config = dict(
    mask_ratio=0.75,
    loss='mse',
    encoder_head_dim=48,
    encoder_fused_qkv=False,
    encoder_parallel_block=False,
    encoder_patch_size=[6, 6],
    decoder_width=192,
    lr=0.0023,
    max_precond_dim=1024,
    one_sided=False,
    steps=5200,
    final_lr_fraction=0.1,
    warmup_steps=260,
    adamw_weight_decay_other_params=0,
)
Rows from block 10 of the encoder of a small masked image model, named by matrix and row number. Rows with one number belong to one neuron. Each number is 128 + 24 x the weight over its row's rms, rounded and kept within 0 to 255. All counts start at 0. Numbers have three digits each.
After each neuron's rows are labels from the 100 images, of 14848, where the neuron reaches its highest value: "peak on" is the class under the peak; "peak at" is the part of the image that holds the peak. Only what is clearly more common there than usual is listed. The data: drawn branching plants. In brackets: how many of the 100.
# fc1: MLP up (encoder.blocks.10.mlp.fc1.weight, 640x160), inputs 0-159
# fc2: MLP down (encoder.blocks.10.mlp.fc2.weight, 160x640, transposed), outputs 0-159

fc1.56:131114106165121134155106099184091110076104116136104110110139127105128142112109138137132105111178126134133153158098124088104128124122179137173101136149126127142060141148136140139143167157168132164108164103135139150163113095079083131123110132156074123142144157123106100136109140086123122147090119140133119155117119112141155135152098168101132129092079147139155153096097112098134155138141088096112147122095130147163102149135134100130134124122144093113148119130155130149164135094114106
fc2.56:156149150098109126083159137111118130117128091091107114145148103127105104144096112135123170163098187153143115132141102107144123150136100152140127162113156129156174175152129144141100097132112111115166109135140158127086092135135119119145114161112164137099082093154104138108166096123129143094131135107117101067167111159116123115136133115148094181174121123140100102168106110136112097167107114145124127116162141096159159137128138140145106091111109156147110149105107134121129174107133145
peak on: wood (66)
peak at: centre (68)

fc1.40:187151149128135134126136153112131170122128097129126121118101118101134119151071106156137102130153150091147105111150125130166099138135134110134144116129148119138165123137160132149115092149127139114153124115077184126137111115143142108179097128187137125125113127119152094089156133113171117117140142070133163100114160117114133148132122108167158142112151176132112138141132120148128115161076117174083103096114143170145125142117131093156126139112091134164142096144094124126128098135119199
fc2.40:135138109139114075094070133151098149106103124143137091137095124116116136118142152108165133124137135134130153108098151099153100097114139114151119149148097127169108097150146143134112163124116154148104150130157083110159154104095092198097151128083112118135111147160096134167150116130142134147133116096122078180108160116120101122090164152113114148128106108160156132137111126133098151157149094118157163172121123091114153139113133128135160121130156165144115125106158173136120139096102107
peak on: foliage (52)
peak at: top centre (29)

fc1.633:144091142121146143177145102128144093100149139120115148104157120140136103092116142120120120118095156138144098156171097117135128140137156163145118155103117124134133136137098134102098193144121164094064145095177133125079170137094163126110135138149116148140146139155189136124175076098124147105139106152143118159134121083164170149139155099119136136148093150115105151142129126092170151114140125092141146118105125134156149139143074148120148101108127121112113129166142121129134102116118101
fc2.633:118135104117091096071154179157114147155122105132153151124124159145143121147142103146151123137173128104120173142102148133153143160131098093107130093164177113143114106126178115134128074124138101119162110170093139142163076130146100149169129099110098117128105147108066121110097149170148127174127157100123131106124114173105114121129094127135139126107167118148122100132102140167106121143102128137124087167140125140129100149086180121117135154152121126150131129104124104121130107136126121
peak on: ground (78)
peak at: bottom centre (53)

fc1.330:179159135122143155133105151121148136126079142180114139153136097141152141117106103090149103108107105147147141147125121146132108172128148162146089092167105129093142118164128098138141110132123114152121105117109104138140097126144160094095112149134151142138135137107086101118129056136123133101129134082133113123160119127104140092126150132109084134142135120185101139145118111152134111151103142116100133121074162127064119164142090123120147158195139171107145118102151123158115127100120132
fc2.330:132137121155110136146111122119126124136180115198101136129101104108083095195139168148098148129160077122098110121096105115121120098148137111080134148119106139095133142103113128106142146153182120148168162146129130114128137144098103097133094141125110127151162135114136137164160170131155158091119138122115141132116184146103145142136091137106126106096131116135137110143114130126132148101125116137091138150139110120128162166093128124130110125130110066117114145103135095135161187130139069
peak on: wood (59)
peak at: centre (57); middle left (32)

fc1.152:112101089087101154128152127097103118163146127194100145093122135166134163126161112141154093136111060091134115123132126126107110110115085110149137130113135117152129161105169152154162117093105130134108137106162116095117118140112104076110155108106114139166088130148145119152124150170169168131114097153130125116123142086157156157140158165130138105130116117146138149124102138091140155111134133117145120138131098135128141107068118083143131154136120171148139132126165148139158094127136084
fc2.152:152138135131146169074113108127148098132101166107152075134153120111100099087126090120126137161130123135141151119098165148101175172145123142141119108150180126112164117112120119131088168161150134066132130159101127190114115094123123167108110150149135158139113154125155108106129125137090125139143170133108138089124134150100137129127094117135148138156127148096099122104180132094110137112087142157098120129129171120149134126147129134119112106120137148144086107145130108140145129075074130
peak on: wood (61)
peak at: bottom centre (55); centre (45)

fc1.494:126130131106110121116123147158122183102100118164160160106091108134118117154148099146152102119057113121119145129113152173145082132129178117130146139109083131121131103061113125114127126098122147127167121099141151138150109105123153125101120116088124119152079150133109128111163122134105145166118137145093125160114155101129119124184149133121125143129148108174127107115098100120131107109138074097165163175106119114084137142127127146157183144148142149149129126100104090160140138108151128
fc2.494:120158130170179113127107115124147074150151098132124113155158124090181125144132169135140122134139129119150159085107152132099112141107062134123117086184178112130115100142100146123116120137138122120102105120115099114151149148144123122154089141136126142167144163108137152141128156142129101122163115073118141169134127160159196123108142094088148118099124134117109117144130131124155158136136145123071124091148132135156113138106119109137115122091112106069144128144101162124140089117115104
peak on: wood (45)
peak at: middle right (80)

fc1.283:147079093159078131112140176091112096157130114163158124147129112113173135169122144133112095140065146135130128137126109122116132131130133130141135144143149147116114108123135138097100116143094152114150106083069150178079108132137139147132106165151111109118120105160173107097139139135133148107072131126118181113124159116107163141131136121141114119121153114172133195125154130095133154179126104140108119103133082120119115130139144120153124144091083106133139146148131142141102168148105122
fc2.283:123185120093118128150132129159115164054087134085117147109163103138128116087105154124119148129172102131140139125136196150139091158089118118144139094107126141122157163127126108162095107096147149117137159139185136097137104093122117151158154131114145122099109130104126107161126080133165160114151106127130110150181111113139119106135137127133113139126117131140134081158107120117142110073145152141157149140087119080133162119109138114121133136144146172132105131112138133120163113113134088
peak on: wood (37)
peak at: centre (52); top centre (34)

fc1.559:131129117140096152116164129073061136126116157103115162168163167145161138127143134105157093125134126108098144096102155138113097106138135139138111121121149150159127128110096134143157062116100114111144078115123165104134174115134098117150115160150090118160125132154129144108140143162149112105106071112155154123130131109115115166140157167165117142168141102141132148099137183115153109143135148124170085111158149137109105128119127083082142120121107125143095129111126133127118113169113111
fc2.559:147119076121140136130126169156126116110158157139146146118135098134110092151095099144109143141071120171151129156111142138102138127145122104161116133119124119101105082123156118118094109128122126084122119124136100126072118159186153147143112119095143126090142131103179166101168100184111136139127172166139135114121141147187159096129146080135141107122149146097121130122161124127121141124080101147079111125121119135182154129157143139135135137138148126133139098154097097139158099130096128
peak on: wood (94)
peak at: centre (74)

fc1.582:119118143175080126133090120133163119173113106133133138111117139111092113121123134112111121121157121131112134144145070131107151133128130108127149181182110115179091095160118138137128113122103175136124150128128114135099124145142108117100132134115144101097151135132170092159152140114158146116152136094098153123097125108176139143142153120156115080147093124122130139142153119138114166119177127105096114061118136155120138124133062171148094171141134124096144095106084140107123150146094118
fc2.582:114165090096151110148101136159159091143126147175094108150132107159152158154151150141110154088105118130156165096150178143138082112108115145116115100129150111058139167099121110113126103120146146116152083146150104119166153121132121145132126147130096120189106131119103132131136118157096123155112129128131103129141131161119177095100108135097160126106158134150107113107158119104117132111066130126142131143116128153114129126126149110141158142136153136145141124150133140185104091079080118
peak on: ground (83)
peak at: bottom centre (45)

fc1.269:122162143125139144148106134150097120098145124142103168125129126129081099158152148111106158130132138148132165118127151146158100087114126112122103109160164126151092158101154138141139152123153102102097082116142119169125109120114138102125118107137159109089092095108092131155124121176164151151161147111128127137103100102098172114121118081116120090151110093117071127122137176136154129170126123173101124107164112071110109147119145109102110139117120100156134092109121177146123138141107087
fc2.269:100136135122121128099109116111143140172113147113138090125133132099152150131148168158166105145155064137145119117125134128056151138117102116109160133093087108095128091121085138124136117134157131131140163123097116125153143134137120172125136163159085128169136172129165132112161153096099132134118083095114126146154137115151160147114152130124139122092109158142151124117134127128148123082123099095133115158129141202133131143151113154135124151138140125057106134161142123104139076104157141
peak on: wood (43)
peak at: centre (48); bottom centre (30)

fc1.468:110094105128114145111161091167098166134154137145169115098126103155111164104099127116165127092162151149083099137160133095121138124101137151102149120114167106150100133097089155092144174162147153160165152110167154124148103162110141161159090170140149124095123135162133135106111105159124091110156104136133152096114114112124106160092149142117150165156136110115125135081126095100116140138135094098145109100162104155107142156099141136121153146116110147133170157126137141126122120105120112
fc2.468:134119079147121149141151150122118120100147116110131151147158145105119112149122126127101158125159112106142103097124144181110152103130179077100102140147115082137162135129120108163102158169100159117111164135190086112122089134084121085106172120133135157156094109143114153167122150149142167129146125159155134150150135107075145130108138143136115174111123117093145112106153130131124118107129121137154087153102132171136159107124133139120101147115110146119104106108157085102155097160147152
peak on: wood (55)
peak at: bottom centre (100)

fc1.239:135118156093112157097092113113134103089095099122113126129129172156135115092147144086177162108103133127143142132102106148157098139157138117136096117107165108144112172120107111150144126144094141142110143161130160173170103102147086140128109141149126145143155129092129144118151153129149105129097095144092157156095089122136108077120143127104065160134113140071133135144187109128124116148136111158164124112148112113082114170111157150134139128173114108099112117111124108121134152144134113
fc2.239:132157161113173123142104108111085135153135140128115118136117143121086120115102126123135166128129174169094101107112188116091141116153082120136157154146085132136099127160138154081144104142138081093134128086160148120117153117115111154130115137119138153138130122114135077157152144153099142102144142110136100107148076130123128119147167127206145140113079129136122141098122149137097143168155129109121138134154128114205126120152144120107096116115146154101125102134115121126110160108108165
peak on: ground (100)
peak at: bottom left (50); bottom right (45)

fc1.68:131127086138120127122090172140148153147098101146135133133144120106124152138149130153122141106149072135133113139107163163097113091090121162131110125169160113130069133124112126113129089123148116133140122107072085161182147118159139154135146137100143084132074148159095131145130115123169144152125106086094102149126155112125158158106170130114130085142113127126122116105162120162161152121155120142074100112105146147116121162110155125164115117085107133139151126137122115128168123122077107
fc2.68:137141138088167107072114062154100137127148154103101101102110139129146103165140182121121128182107131110156133143161128103135127160152154104084140120110116137144165100130142130099137143114149140139109091114141119121133138135097114116120120142139085175173178109123146140123162148122104120139125125143106100143134096127161169113137126084160150177095140153108112135139108117071135101111090122121161128131159116146115172112128084123106128181119149110116121109138120149156074114120131134
peak on: foliage (28)
peak at: bottom left (60)

fc1.335:158117167124140118165153151154147137112122134176163134163109146162187140118142121189173159160119104151107118110081113127139126138127114147121152113115103106153116156158085109081100087140081048127135123113127163121170159150114118116091100118132141141122083144155155144133169145133121137088107119145126139119122121142149145150165152103099144097154116127114101156124120129120168109113142134140107097086155142153116117119110120128179161098106112101125108128124146119132118114122133156
fc2.335:116125044135094147083146150091120123134097103075143134102157160104123139108117109106096103134128127154141111132123131129088149146095106129102143115154124144097146113133169132133114093143122141126150132143099158187141148148134128127147146115130134110102194060125128101072103123160119111156128137142167137149101144135126132056116115134136110180119176102105161128165161140127116138150091123154152127104145125115113134134121127159121146121145098146105155120131101142123122094121131097
peak on: foliage (34)
peak at: centre (54); middle right (25)

fc1.415:119084137143111159110150111119095132147138140181164114145144155125121123161129167141140081180120136156102077104126093080098142125141130177088121162163128141171133154112123111128172151144090138131090108101107152124144150123074158127085126157119119109098091151141154104129148136146124147142119151141115143151140110119124139107104164163109140094114074117143157168099122138110140177156115112114095129099139105133129122121109121117139162095083149125100158152105140138110117116152136106
fc2.415:102157125101136142152110156214147127131129138132109127102123099122114140122126148145098133110128120098160152098089154134120106110117129107114127117118165119090126092077115130095113174123123131084162152108123121166099114088143123135150117101135152154134096115098145154177135152161138161132142122136110156126130166122144156164134122072161095095119159120120124088120109099120135124135132104146167177161129101148136130157156123116115144147183140072111101119110122153132161098104144092
peak on: wood (30)
peak at: centre (46); top centre (35)

fc1.88:106101086134120121124147153147097094100122101115142084149164138128165164105111123117136144098146115153122151123106110107111095162118142156114145128173093110153130120135106108161120142123086143084114157157109097126119160153109148108142137132116169132126108092106136094126141169151092145081140131091105124087157159134142132168100125112087091092157089132137096112171121081102123128157077117127107145132145134134110115162163145144167114115082104158157154160108158144138144135138127122
fc2.88:127134150130123127156149104106111146134122112149139176136152169142120113123117100135085097094092160117103155152108125136159096117172111102123096173083088113130151123129151099126119109156064160152139137102124128132086144141159109134152151107114174154101139107100172097184127140132111138121155123129161169161143074125073106170138137150178120125147150141115139138137129149118146133126121083109124130153147107142155143081138092096137146109142174117127098106149125121127128112141144136
peak on: wood (52)
peak at: centre (67); top centre (27)

fc1.225:154126131117145123075108175139098115114149150130130113098094157131133121156120142138137120151104140129156164062102158130140153165146130065081145155161116125135118128168174142106119169125119077118113105116154179123147093106107148104099138119101141125150154144151117117114127161150093123153077139114141122110136146092138087118138112114123129155106109151153083093105108128119097167127107119103110112132184135121147112120092117162103098108148139140151145106153118164146118120124139173
fc2.225:109144142149080128189148108121169137121129131129134155148170101151114149090146088131098112098137127117102081176135082143111129102105133185168123115094116121106123147087109122159134078126166157128127156137119079118077158151117123143145137123120130143095105108115135129149137114116127118113166129131114144131100107142097158161094122165136100124173133133101157159133149115164139129140154136134148145103061117118137155129162145073154146106110134122127117141106127069126141132143113107
peak on: foliage (56)
peak at: top left (32); middle left (27)

fc1.120:117103128167146103126146145147120102166118097128140134170173140101147160160151127120178109136143124155122123133107116092134105133162109185127116126162134113114101147135130142100166153150086116149154142096147134168124161114151145136145109177113156136135139117150118111119119087109157147083144105095088130111148137154142148144126152114080141090114121139110119110106123098126108109082109118135133116105122100123181106097088128130136167094108101084135160095091146158143117138121064095
fc2.120:153144127172139158096113111101140168129086139124117097114129135146116100135106140135116151139074121101155120123194136145098140156073109119112123066130092132105119105152127113150100143145105132068127137125126156106081146133129109139155123170095075128147127112109106171098151130160118143146126122125098123144102136126137128172124111184136150079106159135137134135124149149157146144162171106084094138138156121151090111136154138128135119147113133114117109097142122155110148093134165089
peak on: wood (61)
peak at: centre (63)